From a checkpoint of a small image captioner.
Training: adamw at rate 0.0019, 8700 steps, batches of 128.
Rows from block 6 of the image encoder of a small image captioner, named by matrix and row number. Rows with one number belong to one neuron. Each number is 500 + 50 x the weight over its row's rms, rounded and kept within 0 to 999. All counts start at 0. Numbers have three digits each.
Before each neuron's rows are labels from the 100 images, of 14976, where the neuron reaches its largest size: "peak on" is the class under the peak; "colour at peak" is the nearest of a few named colours to the mean colour under the peak. Only what is clearly more common there than usual is listed. The data: pictures of board games with random positions, seen at a slant. In brackets: how many of the 100.
# gate: MLP gate (encoder.blocks.6.mlp.gate.weight, 256x96), inputs 0-95
# fc1: MLP up (encoder.blocks.6.mlp.fc1.weight, 256x96), inputs 0-95
# fc2: MLP down (encoder.blocks.6.mlp.fc2.weight, 96x256, transposed), outputs 0-95

peak on: board (100)
colour at peak: pink (72)
gate.166:458535475520519469638402439438564445518478586501475486437525481573509534474459502557440433546494506450507460527462485496491463453480459426507440451494437450482427512496497458466406524501520411399555461509559438462481553530516344440506562516484471556515542509425510524439507538473561463379
fc1.166:526460452488489548482494548403445583475545491364509541504503563477459571449543520489508529434497457463509420459523504415464387460482503466455552512517508524536454464454419529555515505484410616528475548472510495494568521441495407464409511590473515520537544446587455453472521446568388433504
fc2.166:499490508460510420420535524506557555514524518579523524468522443495462463580467571480582534463485528509507484589429513510466508416478514435522488540474436549514487480551557473560480428485539478654443531401507513436495608507586522420571408550512463593469481514530463472476555466541623452514

peak on: board (90)
colour at peak: pink (47)
gate.178:446557496501501507473495471547553518545481453457547540513514481396521546539520518474503562572448529496523519494562538512526473486499468577586497455512604545512369502502539482525488487550471465616431497483384537565451444462404574531516520435534583488484386400449397514549542592517527512529
fc1.178:597459469521570547499458481544489566456563551466521559519466529392525595578382422565476550430454520543439516507484475437515529487524563488574526576502500404528506452513616514486494562471520457503551461454616491500549483535502483505554511412470525496481482536476458420544438467573448568570
fc2.178:533540476534442461494492478474498495526595526539545459480425493457510450454559505505504520401498519432546580464459401344485540536554479532517463472403497426437456538523489555542510499512483446491496405477438554599506335482414505555438462557546470486485477542508434467511559499517578511541

peak on: table (97)
colour at peak: brown (46)
gate.203:495473464468487551471519489593544566500542417610455528483490403491550465469500529514505447584471510516518498503603471460496473472511342497426509496465581496520527431458372401438495522547557521498486447630500459522573517510528520489522557523522528445542535545488518380513432516534460493568
fc1.203:416510545507561555487475483516491583487485559416475544501487514455464494658590521531430518527560551465475497489404591427443572531475499522464525444472456385450571521516488460514518473506537453503558529507459548564528416533421474513462458550456448346459552502547478525490514489491596522504
fc2.203:458501558583457472625496506527575527488468452430468452532489540529520453562465526505578464502503484600501541372492595510506536406546473574423544547503513460514468517516504579567523562473455456446528491547442471537512471565581486471381484510458579435431564496522505517475526427428593499479

peak on: board (93)
colour at peak: blue (43)
gate.69:512470489611459539528552527526562382469546474507542481470567585437507491464466411530488500571581472542510536454473469440544467488526506541459440489428558446560496491475478447569569587491446522489476457525482511579572531449484592492350455524551526524559494532572414572487528517472595525444
fc1.69:465495460515483444447484499488480555535429535508480459576528495459567558508515605406407487436469520555551490573535485515450432484518442405464536498521560480436463512340586402437509529502452542548564482493467553526484490506548540510545490490410531514545578417554460462598537488533410523515
fc2.69:526454471565541457427462508435530509527470455561527564534437590510629510457450549493449511481505562493588522450538502452514474547497527487621558550411488474566537523536481496549419556455441562431520519492490467531519565449455498528626541555429499424431538530480465467547412464569470584525

peak on: board (100)
colour at peak: grey (84)
gate.91:515427527495538517499537521469485539456508508474572461495492507578538548475423545554522421504461491474529459532529467487434503515541593476419448453551505445487403445558541397530617510519459561492561500606480461607501432430491570462586452500532524473410476549530432442508415447407434474478
fc1.91:475445497538493559573348478559562555443463558466492498398483510452397547526511504489523526515461514390548561502543545504522397406544527486480382509515432498506443523568418465526570521448557547440569469522535526515523438497520483501522576481516527563437566579503527431450478477490470510567
fc2.91:495437503491429626499402504539459476594484514519508435549447488531561462539484437490409498495526513508460594446508512473563496609428568540468573514477539566500427443598487420448475476502519568497520467533507504402461490464465486571541556600612547545512463544481469515530486432424474541471

peak on: board (95)
colour at peak: blue (83)
gate.115:492432546553446491609610649551407539446506554492603501538553606468432452493469475463537517487462497491468489501470469481526521455456522580472414528471521557549485483522557528432494534470540508469512494501533501579520531535551493444532496400344477467514516478483484497514481464401527535592
fc1.115:417430418559432465483480574444506520428568553417564510550541527486551452464541591542605517480603484511495443423482503402542452476493513599479549488469476557511422450587432464477408485517548521395493421429507474503430561526505523480495533529541526459472518535492567473450516561495481533546
fc2.115:497357459560442539467570482490465475444457449567508378483452460475481489565484485534584592492559535399577541504508402548478366550532483506520437518451506493489429488517558569498483454486563525505447546542515477519444445437543489500421531489543532498566506566532507486419418428499482556509

peak on: board (91)
colour at peak: blue (62)
gate.22:507554510469551427475571546558410516528481543517514527611604577459459469463517483515531521518554565382491591532523436407463516431508482513513489442512516510514526517501388519476553496579442453478413421536483589575458452519492507468474430525418509543509585504575422541466512585531489493448
fc1.22:555508452506440578518506549493463503410550537566560557407436423438448514456513534562551466516519540429512511626571498564515600497473411504450466557582554444494418596520503391469497546533454553469484462522512488452503437526483510451555524493559552570494497527521479543418564449460555504554
fc2.22:518509488447371430524513490494522506500492512587394521387546512463526564535530518523544509476478499435442465497554488605549532571459567458541465527400444529495439519585542389464538483467567492480458466500488444435486470586552395496544481389506528517558498508473522571519561549433568461477

peak on: board (99)
colour at peak: pink (50)
gate.2:511455480556535433500487499570519478393522432614475475500579553469567527485484430434462460456452518403471468510458607521529560532578556543469498547591483504567465576551434559452500448499535474495539521500547512568457431435505551483451508548530479561439618451493581463420543532527516426520
fc1.2:498421557481626367499472539416518437532536488499523442493653530506520509495448565486561496474520428486465509483538508500476477502496442541554447564440442530459529588465402495450428476550486458541485559494444404483540483499516561423440481395546476512490451498548532440488475486584412499524
fc2.2:570486494463500433484573606546500560487478495421491470440488436490450510621458422479589541524553461545646479518499418508531559426504472521496519442501500618536504449596505442449458473539483420472545529397473507486520508511462459524553513397513471474432500486543413508451520448508550547460